From a checkpoint of a small image classifier: 32-pixel images.
Rows from block 7, named by matrix and row number. Each number is 500 + 50 x the weight over its row's rms, rounded and kept within 0 to 999. All counts start at 0. Numbers have three digits each. After the name is the row's rms in percent of the matrix's.
# conv: pointwise conv (model.blocks.7.conv.weight, 384x384x1x1), inputs 315-349
conv.8 102:511436460458479536440514550446473511448457582505474495503496516578535489491597438477572575457508554579516
conv.9 098:436607504456576512431471584485520440392511468565454444502487495523629459446537511447464401366543558505455
conv.10 109:493579421547469457486481503555468586469410509533421558448539452501549505506520604556496487521518581496488
conv.11 103:455405565510531544512479429467422398476491523512599489485432493540602619440483463529457506480507474451555
conv.12 095:503526538493526428363425557426521565511494534554512533484527504513479482480438526461544508445588618528500
conv.13 098:538551536479441574454487436495469518470496435569586427536480422485511508604472485505511479506474566527419
conv.14 100:495426545566415441516542369533477477552551499539465488470473389547472509492560538542487445269497476485498
conv.15 104:422355404536567529441478500472548463507478492489521511495479480592541521405571563573564526503461455559497
conv.16 121:481428488530518442479415446453456542488460471443502574457513493541392515469473547551578555557518433488440
conv.17 097:397449526614449509488447455501585613469501476382514434480566478484532567507454599458558462487488543582482
conv.18 100:470539509552449468575495381452395508536491546441458450455412498540484445469531568498424500401446443514523
conv.19 102:552492404417520497405620477518460441529491478445505470573522540456468481483474485441422446416422513492513
conv.20 099:483544417397440421486539510455593456450430382499564580491620618539456442487427545478381464526469532455379
conv.21 102:476469489426420559567463546495543444414461414463506518412596517486484460477518617544501600473491528564503
conv.22 100:498558508563548450524434464445392422347476502475474555443463523551505405470497605431439507433429519547495
conv.23 098:509469535454480518500496494551436538545545434471433421466413504451496430499504484470520443476537453546500
conv.24 101:548498421475489509479526555574350543503419505467449543525499536412419371396519447488523543475502483501456
conv.25 097:558519453458552445495533558509472469537528460541487452476512450541590510574534438524524442546471476534357
conv.26 107:522452612507531487492489509532394491464491466449418561443531466453540547441498477559460446472491512434541
conv.27 101:464507371471492473532574561402510481497541582489508486538492435514440468589544533581506542397510443462511
conv.28 097:537523438546478509527512503551418494501496499459427488466511464498445394484513556455538454500487476523620
conv.29 112:476642513530545418490497507492510462442481559525537561577541437438492492502508443558531595441542587474483
conv.30 110:474514447548527444502461480533444669494475522447533510543528424546534483462555408455406505470455503446483
conv.31 108:492497424485526512439393549535384526494452448520558456482499610577526478517470548381562513492506576448549
conv.32 101:515404543538447474514552402518575519502462445544484526487514523496420459485470462505429483558484591539515
conv.33 097:571540535592517484486470544534518484497502481558506510465498446539447489453463520551527466494476435430490
conv.34 095:479539530373454529469551484485532467551535517448582533516499441561488530515570483481507507458462425523535
conv.35 105:516534524465479419459435522501527482375502462408579423528502436456435565540585430532417493489451510486551
conv.36 098:506507446470463509670517473571532383593572488501612548502513545381519543506414521625505490552547577476580
conv.37 101:493500531532477459510458507515445511516535468460420600516498564542523450520455420514577525491464530565467
conv.38 096:529412504426512534508421442384494454543447510542467469480447480578500451555451582474482552498521471491485
conv.39 097:539438568533528436504450488487442481503519508454561489501529317501428488507412475503562537508468461455437
conv.40 098:438495606462447433477488459446477478473503436514541560572470510619563480451417483511424484395516514431431
conv.41 103:386511508472513543486518579449486430533547475673513552550506483586483439487525523473516516498516558553445
conv.42 107:479451482415477408581420445438482478473515493546597457583527425434556531438563512544587398511552482500435
conv.43 093:482591399523538568526447454585490534525473510437608560548496438435597441522486423539584528511458531569553
conv.44 100:532559436531519467539572588621449546431486514521447498436479488572532502489555491582535550436522481537505
conv.45 097:561457480464511511451498451500501465506512477563529502534504493445513433506466535445583447402493495465491
conv.46 098:578467485378515545500460485529585448456613579499523480504488503476507574479530570449521488485470460573511
conv.47 097:576437555416534478510492535484568482518551457579495491444600327482560485525536515535488473417496573545530
conv.48 097:417466581562480441515384661491441581490442520501500612470467373537480558481465595490458460476466516570478
conv.49 100:466502564437426502529478548494468392523461467535484412453550390439412458492499526493550510489578464518509
conv.50 100:534509416524444527543496458372515489532505526558553544473517474521530449491390489428527528552559510544544
conv.51 102:477479564466386508551520478505434384489445452484432540539456496582614501512528460566570501535568468465486
conv.52 099:521514544516540551549439377500449531487440481576488483470517549462521449477409507521515542528592506635500
conv.53 096:467552438554509507580544493492471396495455396496447535541520505544540461431492517491579542525584481577535
conv.54 105:489508550495502549511497497461520591448542504612545498492420475578552551511509534445505482413503559400547
conv.55 105:514471487546467462471570472451526512442456535485492477536506591543532520504490476556568507461506562522491
conv.56 102:607483390563459504533533468447526451561492432457487491496436518547490518480482464502512472597501482479514
conv.57 095:531549592515553538408463490495541526510388528542566619425481543588494679484485465501574475407480412440562
conv.58 103:445518520534442494454462456555454498477496420555474458581460432423476523537539518496538535433513302485583
conv.59 096:492454486543537486480488549523502505530485469492455481563396603442516553474487570607452524471495419512534
conv.60 096:466589457486448557427501546458466504468389572398533516487505460527542598517466545502527462472459501462481
conv.61 098:500420492458453482451502594689557454452439512515478503545432450447447604441545490540492457562491430567494
conv.62 102:478488402430464414630460523424390565433578472508474554526411490506605550460438529475573542520470534427426
conv.63 098:413502549511487414511543530470445526503488512558469512450508468563452456529490455436465482539436551511618
conv.64 098:455511503519464510523435551648491581504506491440538417513479373475567496563519397525518442445461543488578
conv.65 100:504474490437461416624471488507471527535518469411461451560561481479449457485443517522522440547491466496444
conv.66 101:533501483530600552500521516425429461497528493421559613510474577430454582579495497484463557520434469450466
conv.67 096:484476507474464524460626575502470483487452479456487481487474477461541506556516449515432533459507557519475
conv.68 097:442508530556420550534467477570418458467400525553533519465459538578430476433536561522494507620476505395476
conv.69 104:460489552488614365480511402539471490553598405513443410521489560467517438526522494490534496489421428509405
conv.70 105:496545557644490527567522520433534464400551495585470509522563500547516501512495585449510456487520575496495
conv.71 101:386484566500509461628503468544525526519575461473511520434436455439447495525465553454490487407616502453571
conv.72 102:563546481473545482580438449513465458474430505487457510498532556527592474482474407466470492542491489519483
conv.73 095:409535520495435430464518443508509464492459472471463620407505477433433535530469525517580500514586374488470
conv.74 095:626549480482587558487489526479505586509408616468490561510562494460496495459516512494535435490492545483442
conv.75 101:392528615553436592449433510463503479476518459472464473511497608478498591423468512501469450501568462458518
conv.76 096:509355526509405495414529430466514525488454475514371471454541469547508489481415561503597476519460460560488
conv.77 109:497460501528464459558517499517442531551576369407374498497528463567489516510411511479432545433519453472484
conv.78 100:524499481495528533427523571491480488489475510481520563523490499474501503423495524505477519559558523502511
conv.79 099:540474540514453629437464479558463444529514550460500484490623480539459446534476543463403554472490427503521
conv.80 105:468573528639434444530552398496535534539593543436612470461525521542524492475498481470422506492555445398477
conv.81 100:598487566427578494438534471595444490498510539463441543520431439461549573529529488539463482521603467501570
conv.82 093:585420606458527513556444539481443559478422429435518535486500558488448573370430471556472475564598456526495
conv.83 101:451476483499512502445480501502432513484530570560530566470505574403508440565446564460538462477477551562403
conv.84 096:421466483559501498552501513519507502508569506486463504480556654446504484442537383512470557467500454508561
conv.85 097:495470501495468494463421501474425484653447460574472482513509546513557441433468502626455485569489481550521
conv.86 107:476530531450468535483523508535459552483483480554580561501489454481449516456482426443445431502486480570476
conv.87 094:459472510470510419428577483517454490494416422502515455567511519555537450466561525467561541518541542486538
conv.88 093:541499471518507539506518489404510487460471528483538528461531471481446459541519480486491460500484471486503
conv.89 105:446510389482455448504469456532444452454525509570583495514535655529532493451399512548476433500558432474451
conv.90 099:403442436582426414421481413450546415532524463536525533477583464476401526501563475453468489567504496594539
conv.91 100:506457445520509450495532614484529438537417516470491503511466433509546483516510430537481528400515464438592
conv.92 100:439477456474400487511507536466575491505514489500460502560431546443445531464519455513507461523481429440487
conv.93 091:463490495492487501572528493529499476525456490478603411466497545487557534537498589518515549510544445474437
conv.94 098:494499482501449556458514453525518494521621510666409557559473473521538485475440480488527457480482551450497
conv.95 104:486520432489480497430497427420503510520603530462517471453541497464519489416506577437572471551452474453508
conv.96 101:477431498624488477499514514470508448448528508570506497547509518471447574573495469452541540544595442560560
conv.97 090:472465512501548549548443469492588551495558608535463484528465574541477550510504426405461593532442479441539
conv.98 095:539479398607472564446512546483531472579451481451477544532511508488482505500423503565568543585478527392471
conv.99 101:508597416544434564489498585443433504451451453492529516570429511535479446549498521525456396425505456473458
conv.100 099:510498457552489505464371465514492515408472491507490556452560499498563494621550487555430502533525428503483
conv.101 098:505372481507440484519516437464528530492624448530453435623572511547479543600589405532473593524470460478461
conv.102 100:527542579390584556518612476437528588457510515440387522492620489474534513473478410428486557393471507538471
conv.103 096:526535452524528593425462496482453485434499457464455538559483449455519568475442404488402555478482557482474
conv.104 097:451512515539504517481463542496504480567451502449441554505534514421562514461378447423540667496510404516571
conv.105 103:528496505522519599621501560518500521505435497548505396463507476424503481601473526478524523437473488442427
conv.106 097:548476491572509515507576579550440560437500465457510465500520554445491592530464506542500528538468442430432
conv.107 103:505522539511467502592480499542486381491464489502577603482504545401524535562509579551528563626381506451415
conv.108 107:477548503501530510527530502549489475537571494555480481599543629528537555481542517469576549491540479487502
conv.109 098:588481504496422498464513452520468486560524464496466468476670447487416483426537486654454502489550464477530
conv.110 099:483472568563490490497403447473573520574439480532518497478494565489456453468512481518533504518531497534506
conv.111 098:478472577516480544482422573476547525494636455519487482592490558454464554416495517486539469533487428650602
conv.112 102:475521522514532476390486493530529465540496548459576419529502529507572580698530456468540407437437398507559
conv.113 101:525498558413485459492561501483469641538487413474548569523534482455403466479522482534475508457555465411544
conv.114 093:489547545484481430548502423482521483397492526398497537503483439493441491528450461507569482518464432543487
conv.115 099:595450477539596501517525530478579505576535470476437524384456513597531575424601509559492518443568467311497
conv.116 090:502470483568561526471518587490517560621482520415414449518470562559493391497544452543421480468486475533509
conv.117 098:538513447453484504536394449521560448473469569590422363493498457502467474507500519452494544608490549534514
conv.118 096:526520628506502524493511448497503507501593571555537549455473521508385484531418482514539528545472484549427
conv.119 095:485562481528553546559483552593585445528561490490449606552542461524607498424432418477516560446581430416498
conv.120 099:473547458529464502488547493528562524576525474417512568585507483500450603482537438530510501561446490436557
conv.121 103:526515515535502523483487482443509400634477498513469553409517510442659505559504467509525554456511499554524
conv.122 106:469468477388467477537446580462513433510461391454491513537471498482448505487463459542432549502442457444456
conv.123 106:430617492430515491470544517575520470422474556488501548519475452491516536484497499477545507456520513475532
conv.124 092:508556497537559493497490490448498406533458469573476462470396527441525582479616494495458546467567576519553
conv.125 105:563492551395558559551444565515439520429427510500416519532457449472481522446436449537460498458531398416528
conv.126 102:412519465498452546569613512528572492475514526478520502432547486547479464471423531447485477451485502545432
conv.127 102:501533474509400446539477481477552466467489607564525465486527455470462409530474558525522486485604471465468
conv.128 106:491574484543442489535396493590482548499486476436660500399489494546462570412398465468523519449480519446484
conv.129 100:451581438425540518513389452465506544437430549428525490570560506522487513517656450541527474474515477489438
conv.130 104:394501532455503636454389461522443478541503428513477533538427430546492528465529527504512526528612568437488
conv.131 095:564452534566403454537566404482493423495528475601538490542520474538491536449514438525494495504593528568550
conv.132 100:419463466508461482424500484544451547470488467533492464497515611464483523550512493473520436431477419513549
conv.133 106:470495481519449434504551569563468521448557480456548512554493536570487425522517510525473532490544494475528
conv.134 088:512440503452496554496459421485589529442494506516488480470449500545461525499508486526617516522528461568403
conv.135 102:442488435518559538546566512559563506459471497472476569578526513549565496490430540547434548553384461502507
conv.136 113:628524420505455518481511471521498513511515519506531497571415453510498519412521545418469450484512495500569
conv.137 109:573488555467441494526523475499441479461462425478520591569504458466547491444426467539473526489520453527466
conv.138 106:469577512492501606472503472538474522428530484485510449485507461393454507520491598613512515476585520515514
conv.139 096:454512461554409518491476459543489508516532494480474567483508482494438533509420516478548518585506548411440
conv.140 091:597485373487457527426594529627410541456455513504522535497449512544513496519421548538527573556442618534492
conv.141 107:467550509554476487477451468438508481426480522511433605543503580445549499494599492436459438497512457527445
conv.142 096:499511503420477484518568518531498500482467472504491484449486487570447541425437476439407451498499462489559
conv.143 096:443566519507542486519534531488502502516574439489537468434510435483557505516511426549441454493583496466551
conv.144 110:542575496606518461457543558571540474527534465527625510455543505388490493532536557429429535491578417490562
conv.145 106:506491556597547551488546485467493521478436529525508439537568553452532498533508420576505431487477485493542
conv.146 102:492534460595515505478494443484533510507501506476477490525443461439535480483572531455547472486467451549557
conv.147 101:450513529563461494484494473575479511570354522462422478457548490481477528525543562533508499457483474485506
conv.148 093:387529482490517535526544547610526585516414443470492527429541566541513538410473535550516498480437497449561
conv.149 104:574441519466510422443519524458510410517585478445449515495407564482544571517491536519514512385548489637544
conv.150 098:462566488491451478561505411583579450442592522501465470482542494538542453488455505475467484508508470493524
conv.151 109:492546422616538533475599448600472511513604533438482578469524524562524483589468484523460387480510498542593
conv.152 099:644479473440517547489537470455503566499566484625480401388569438434479426532507528537451473408613420456503
conv.153 101:507439582406521530547490522508519522465495493489469507535529593582475503491593435540472458513535496576520
conv.154 094:559534531496463523487550515497535491487493558583362580456520519522458488432549500503430656546504573479468
conv.155 108:550528550512545535458572490449582586492497505500584563499520477555517443482481538404525554506560491456561
conv.156 108:536506519565482493481511433608467519479462472499487484495490558550550438442440571544463504519543536429381
conv.157 102:597473561493521548446454499395577589525453493467483490524513455512456432416505513454538492540430412426428
conv.158 093:458392440492488473454462573500525507470484517542506460517521591430515555495508538532454469471565489527613
conv.159 117:459574536531512483454493579538488541524455470512517523424490435484453495439515569528470488444431439516470
conv.160 102:412490462439488494481517460586476550499419407460553432515480535492521464469534507540509378574573518496543
conv.161 104:546486487450539520572480508462454507506549411544476444433504469372485392544443632502518532399527546368492
conv.162 100:535457488492495458577496488601517432436523553460457478527502542471513542511574498410461501394519530436486
conv.163 104:418470463562516566483516440465618509415570537539531409523533451412501540485472534455525522470528459466521
conv.164 096:500560504384518501569457535486468544530632534457543489607510486494441509643559531493523623474504517364459
conv.165 108:510561467477450500563408569398496527485485444436531457530536492509452467417494545481533550467453423524393
conv.166 095:395546548510503513554398457596380490446466532475407482478567511568505505557550555496568471497498451426515
conv.167 094:505440592519419402518504464483540532492615519496508445524478448423503553500557535495454587462510549438561
conv.168 100:464462481496504454619521505484483472515544433527497468462502420599504497474510577528498445456467540544466
conv.169 096:531510458495461535478531433495413444526524434405489496441549492498505499554548489531452468572468516403452
conv.170 098:532490459606560477482514548601482516444476511452433511475510489557542546460452541558468433412459512504604
conv.171 097:520560477462501516590557561478498532573478481546569431495451406486500611451488554534508417434472529490520
conv.172 105:504493521469434515519523472474461497480476447491571462542559397546550477510454523563563562503529556550517
conv.173 103:471481537470525487528506516509548386512532398448481538445517425577492491456455552497492513551433466463514
conv.174 101:483467571541496399546507427499470573474531509558555484534454441542499477513468475491590486445413485489480
conv.175 101:366475479456496511452523505566492525480497511496494586554423452352537520542555527505447438559503434519593
conv.176 097:442427531455505510505529621641510470528474511484399548553523489475377554466488427455533428487464466552531
conv.177 096:520558490466431544552584517480539465485451544483598478497542539496512592482459501513491436558467588438502
conv.178 099:515507549564469435528492505508476615522447490552484493536448595458500406502506548442522584525505454441491
conv.179 096:553474541475497479417487510421455543463520385483445508494565487445566461465525587495510510621540573413556
conv.180 097:644445516523448500494587457522539489501524553445562549534559537544483496486509364472553520500418464475518
conv.181 095:458506444479533471427444483474391427502507473526479522518538530447559380559529476563534459433588552482448
conv.182 100:461555450452510477462521563492483518506433453540550603448517428443457478480409483421511480501461533477445
conv.183 099:469524622498438443537440421569423485475417555523455471421500514469565520518472460483379545591498528490459
conv.184 100:523535423494578502457457493456429511509468443441554440490492475411546563526526399550440617504583524477498
conv.185 108:541547545532464493424491408505600493511457507508487527484535524415540397552434529524540501526538516490531
conv.186 102:521494447577434472528562582408443515536492534533572535509513556554497457538616606476558511490531578319505
conv.187 097:540528539428480501499464479506488538539465557435427474538568518454466472562427500532544471509499551521585
conv.188 112:480414565503502412473469506473502467505455444403537416449472532486479482494538435458482339482469487556409
conv.189 104:454483498480541459499462471490459513472463396551504532540412530460522656476489476503488452514610451441489
conv.190 102:454449489517557507540433479414530589465527582562491543498458464533436483543567421508516509511479488371436
conv.191 098:574520479547503455529452477504470523555456462514561531440486607498602406478521531460510446387592465465503
conv.192 102:507499496477451430578410533544556467513488483431560563504503527422495475471501480538548533459580496545468
conv.193 096:535544406444556421501500524495499457474548442515543419434446468400471522459421492566436513408516575371533
conv.194 101:545599590510575494468558493486445453468561522487499437519532520479570475540602514475469388457454478556544
conv.195 096:493460512462535547425555576481459497511509473520570507574449518422460490595471483482541435505507530531450
conv.196 099:499478534486461528600444534512514492534539537468566446466439526496514491562435409551570454463402535428507
conv.197 090:502586447446498504534520468437500541475518464542517477543477501590513456473507421544530496533613471481594
conv.198 097:511473532418468465490499404503552497479498467458450578425570478562508536549487597433433441550577540542572
conv.199 106:632547447573422466557478562532562489487553627548447483521493470458526529520492376467554553535463461464537
conv.200 101:561505452527418507501484486467475512482449480462556449537513455555454483477492478501671474542486516503466
conv.201 092:510443421543474462577565643493526479460513504470495452491529496458537431537475525543419455390514493473494
conv.202 098:487470566504555464546494430498467508411515426462400484581529492449476466420438642478549560524564461506481
conv.203 101:537499538481490510477510498493416397430573561489474498522493540546518576488483505460572446503511500499437
conv.204 108:551500559542536396451530532454446606526565441548549499459532559479469536482530551519460447489359591535497
conv.205 107:553520523533511492550471471564495595569536557538425492525428474584480514478503428455422488483515454434568
conv.206 103:492459664449475544489508432558532467487583517525470543517488506551572472525484530471536485498537482452554
conv.207 107:466555489455467466456444567468484519527554517533539565518421448464550431431616483487566535511496524508543
conv.208 104:562477562544494483481393505418507465482471494490540457471547542595460473430502562501461515476492485448463
conv.209 093:487519466488456466503519523658459536528460452477463537508517538424513542505448557506405504487439525507469
conv.210 098:431500451532506560471566442550431500619452438421430545562595430489539412458555408488490470500515460441562
conv.211 102:503552496506593560508485497457546458520465467545577504457473607502547443440609550475508487459523537493419
conv.212 104:539531661504501524515467425542538513591521580535527534540578516469454506435475495444415513496564483429454
conv.213 098:500490599520536454499652538470503606461556498546526465412460492453529497457401478546543449440472411498515
conv.214 104:518465434548547562515522576438476446505477549486513576439509472553470429478517554496598455443523476624513
conv.215 100:544424429536461545437435497458489664454483445454568523484565497425508462459514518529450456568574468442418
conv.216 108:514506473404428572475478418532501456533481453453501530392457482493477552517410487493457576469441472415531
conv.217 096:400570435519499591528428540524505463518559481566515527462605531435429579405515462501443526443486445485542
conv.218 105:464444548469506528449543489566487564502369609458476516478548490575450417476527553526527454507492467469503
conv.219 095:500558506453515413468467497442480419458511532518464534428434438549512535482440506532470450533480538566448
conv.220 094:469613453466442496484525488543540489532580540532605527448423386515465551567423489493512407469532596476444
conv.221 101:458482392480584516532466493520482528480498516492442491523437495588514466525588469485597545494581404458576
conv.222 102:473493530593497566545424482535496585492449450589562527458574493519467472419535600500486532594485511490394
conv.223 092:491600518385405507398569439523465405480508355574516566492484474516517514438449563510482537545552490563436
conv.224 104:461515556479402477439577418487444582454468485460501455471424513516492605514587437510523459565552423565569
conv.225 104:473525481525529527446458446488431425523577471556508540463466428422500519511497415596539532596489617507563
conv.226 096:579493492536519526492551399432482498521544566463451527454520514615427534548483603521552467489478513493471
conv.227 090:533496373489556519406571458501529501531521486392436531466467585506480495519533468485457476486595606540451
conv.228 103:470445523524505461485503485507590484457506470561500537423513406503491462447431496562415510563563581441431
conv.229 099:474521652488493468490479529624501434547442428522494499554553497530557415460493502545584487492513568559464
conv.230 096:561555468495526558540467559495576450473481518501528441509529572492504378523451519531461494512472582548459
conv.231 096:465483540474463512494542404498521488495525534431492569476431469509514491455467561492471443512549470478536
conv.232 106:495569493494535519539536617502518456494470450612523495488507529494575531393509555427544465445498448460481
conv.233 101:422528481529425477515472489542480555456482420559516423444541493454535549492454478688465485498512500499488
conv.234 095:522469465413400500541544500532435484505557480380501498443486487427429565458478500487475499548542467477440
conv.235 096:562532436489470501505491474523522484443497508477578480487518448551475495557508457529523478416456511467499
conv.236 102:551548388532562504505577505435514528415475523506530521454570418588487425483447523498539497535556540544469
conv.237 101:493423480461398516569542500506537484446466491539455488438474468481523531501455473553476475485423395589489
conv.238 093:536512532526559444520480540553567476487439470432488537482524470502548564486390462483471490517432525496507
conv.239 099:591394462553440477547452480352459568467503544423610552454532513551539455442495434519558549524544586508510
conv.240 103:556479549507473499513527494419519551545460496651492568470421462430480461519495506532488514451505476501504
conv.241 101:427500585556484490522479541426476438467477443521484457487561470419450484496468471479573476488545453543562
conv.242 105:464531564583561442477500567470417455481461508536438499519437453533513479452422458553499474445443526437500
conv.243 098:580559487542473601429437453501527491525446442488486528572419457486581534510476450541510568549465484574442
conv.244 099:485504527499473551482497563507554486439529515512549532430418477448513490542674481483513408520387510537554
conv.245 095:550455524601517519514482423482590590528571559449492500472554506536414536523497455489524568429513557482502
conv.246 096:429432480464572540489429510543680434420518534503480608509479512428518470627517481436521476427484526605482
conv.247 101:477547521504327489503577531513430495462443492537460516491489545452506467456460608473422522481483443571521
conv.248 098:515575408546468517390466504498565427527616524538441477501492478532460620542482493460436472410529525432429
conv.249 107:562440470476556490470528505491461420517459428585480505463443426450543477590476465480505465538582551472477
conv.250 101:641489552486436535415412511495550482557473507508480561509428516452475516467548425464460464501574466515487
conv.251 099:535533467454525501547484483635454568446468513454553540400536486496430616428521479543510469555521611583517
conv.252 105:478474530555495513488470466455517464498454488429604519507382509487512492413519422470611519512523471552567
conv.253 102:426485492565509493516506513418498490616547494525407443565547520358557531506491527477546490503457413510530
conv.254 103:564604543508413439523591520339491536464488481495475562478425509500582479579466540515377492478557419500439
conv.255 095:451498571524504456462510504492525417535518416538505587460504511537456406458517541504460530467523516555483
conv.256 101:420500468442513557606488503498440426547659501431435480601480642463472511613446493583502555536530514493527
conv.257 093:553551505474433566469498664529576513434513532475514443515503575451539561510440525574543454452415447491504
conv.258 103:490447467507536456420532515525464494471387454405493464472461485551505491492509569522432406455545422604479
conv.259 093:377487640501477427522545440490527546517487432510535547469522484498555503501504509522486481402512418546499
conv.260 092:427474531492479567496536574494468492515521450483552528620520553493511474579475475491591554540482599435497
conv.261 090:461472503467495446479439488464465572506506484482572460463445509572515516530489610545490472563533533459498
conv.262 099:484476426590556468532530432409438472473475546560486527414498583485445366434510484474516461439568490521555
conv.263 096:463485401594463402514558440476518617480495592454457504514540456567439528536611506482443554460369435533454
conv.264 090:532579453542491446542513511533629538532533481504518515492506500526470494511454365495468453445568580436576
conv.265 098:473470516452556541483530523487438541460464533525508574486455471472516507489430474554497491528502497512480
conv.266 099:439515521506541493611577541503481578579512472549449487516611521499472595453567455559429480478469537521451
conv.267 096:544481519522409550459478508442506490476471552494463544562487463566461510467583491493485500558632459499623
conv.268 104:503525455428593496507497501436436519510578525458478449504491436456450498496542477499524453563597507560488
conv.269 099:453500451481477537560600442491487442514523522514440496514564576388484460385490458436505426513599510586472
conv.270 094:608502509509530527529436477510513624534471540486418542507521489451423570463483581548681470577510489485573
conv.271 103:557513474530583489481424491512465552512550478485473563605557478642405510548545529438572539511523550500518
conv.272 103:546493544441445535475575510556476475599401441522463430483532466479495489545607519564496416421497491396436
conv.273 106:468558470593449518476446441510457500543461468479432491405523617483577498513530480477533517471496502493526
conv.274 102:454507496480506467505484517530609524443462483495511545523529500475434463570480478498473536507465553456431
conv.275 106:500503482557461530523480460645491509477499495538471553449540538441509510527513592459491481661427481585486
conv.276 102:527495424447532498556488623539493509497481437487490511478493469461453592506507485472479586563500471469589
conv.277 100:519505510490416529514528524525491511475563484448559547415472468544478450428458535512502559537447446556498
conv.278 098:513526546495522604520451522430582493504518466506564522449484566552586476530531361408418528533474466521411
conv.279 101:557515565493509374455500498483577443455542520498501421476432638520476438509544550524476438426548518518495
conv.280 111:483513515606539482499552518509426551592517537528519516528504544454466349517400469581577494489575496476503
conv.281 103:436504575535471498529494360478490513472552558587445541384504484483488465476510484442527447456515504434496
conv.282 101:430514531477466511379563491583536497514438421575532560443513528522468537466543500519490509479558573487556
conv.283 102:437477454469451586480537447486531490515536460433618470491515423491479415507473489584537468515625456467534
conv.284 095:538377536507578496508466378435510573485457524531562427480528562489488506538495524505493437366543455482554
conv.285 105:565407403479582462440521519440640353447477494448450521627522560490484484443401499518546544542479566485429
conv.286 111:497544495520493526484528556486549517455510478489485670531481532442510487604543463557515507508534428513563
conv.287 108:501534481519541541501398474466472426493432438545477460495558555494477501484459393462429517444425516517479
conv.288 103:487522501581478549494518511560539572499450458621510456435435471490450424431458491561515481503473497548511
conv.289 095:534494564461464553475470503488566526580488480539459481503510528488522481506526451540538458552451459510418
conv.290 098:488459432517493428492466639427511522440416470500509608423493497675509507465473471443404455517456485517460
conv.291 094:530568489457560533438580475486530463514600445552448460539530594495501488453516523474538456510353511541512
conv.292 096:516471567593497440472457493497491547459406589478522593485403550491529435578556540460520557524546515531511
conv.293 106:501552618466476442582647515433508521582509461484491536529585543553484543431481550443556496492456479517536
conv.294 100:499469537568497515592569537524511492500545481517524490446550444524564462594496412525447500503498586528464
conv.295 098:546527541445431439547576450428521490563523577508484442494449682394505442568385628449564462504486467525504
conv.296 100:584478556468577489506493495428481516503406455467440465567552469537631519399420522446504582426464494463401
conv.297 093:606525554486506520438517555603550520413478540474517441493373550389391541546498547595550501599522465581504
conv.298 106:584544559461528471444522468564542477492454514436471439480518483430509506545515468487463479548523504508409
conv.299 103:447516577484430522590550474583517506374488436541454537576429448554464510512425513500474540590485497526453
conv.300 104:557487520504588505526516492490597536458478506450484410443498498444577549535538551474492550488515450524547
conv.301 097:525561592518487516548485435476545525453573447495564448518477537477518458493492503529558496554522443484507
conv.302 100:496529409495409472423611449513548511439508528456425535618493436560489405583438538586528449564546515457489
conv.303 093:444531497509484478517428599537540490486562555530438428560518451475436587532497462509510501509504518615512
conv.304 100:544534475583430426565471431548467525480600485507504558448496456481506542536483522431591447443497418481428
conv.305 094:477562502545523472462497549494456571524395557528571558438454537481649515534531535464543471461465503533421
conv.306 103:489541476521418476436470437539482463534523456454472513503507456488562418405522575467441433510516568517518
conv.307 094:368546497539553473537483536491497463435549523600488493541492519493546451532470464467475529425408469558477
conv.308 097:523519558444512438551423450621514562499500478514477493517518411459555452430551517488466451421496513534517
conv.309 094:515458495494531458477428563442578546526597593437536556562392511483456483458563449470499403493511528453553
conv.310 108:451512479422546479562455563533508541393502534495506535570525542456494511507480492413472537497661581579485
conv.311 104:446436503534464470523478461475540511550446531534436493533564464409530562499480572428427451509526519476548
conv.312 107:504436399513502486603504509523541617544463485502497534580541448564528430533434503456452481531610542326434
conv.313 104:444485589567582461412381459460445472514508439543485470521461501513482463468508504498515533454519483463459
conv.314 094:541521553388516506569499463541529447534392515530486527446512394514475498440607498514533556451512451492541
conv.315 103:617437536554496432516435449505446523463515523432500517530451512499535449488485543471507531457435452456520
conv.316 103:587532557523522489504404539528474463519562486499482466500448502457572497568552511493521523519501569478493
conv.317 099:493512474511439563470561545500494561517515575497340457427538523460471523473430517506474536514524489517454
conv.318 100:503489482527529479458608448548517496567519439489511607528506458406531473453471535528459549555471466451468
conv.319 101:535502497421496551482503477500443425487502420506517602538586447516513485479414558491540483542488474543488
conv.320 094:550575496514465584535532533388648536495492589497563464519506418493562536420509424489545425464470436531491
conv.321 094:519467452529459595545596470532528545419558518480450476460529550466560601497491442517469433525544522493491
conv.322 090:500461502491456488525531493495513479490428463606536448517509524503472419455564400509516476459462584497515
conv.323 102:542514519507518479558601474522490484501597640570502482494552509482543558456598407463521484541475542500450
conv.324 102:480603470448532485511492497443459499486498504410487488547443578588444455576530550458419462517518515474599
conv.325 099:590488471533525517466540489438578508536426572541482434563513567484515354478357489474446434514462443584550
conv.326 099:424466565487554497491556540451439438426541527529484551524514437473533555473465479460460596450461443495450
conv.327 101:540469477540481542577479419582427512487541479580547495476428533513477510504567516390530548482542551497547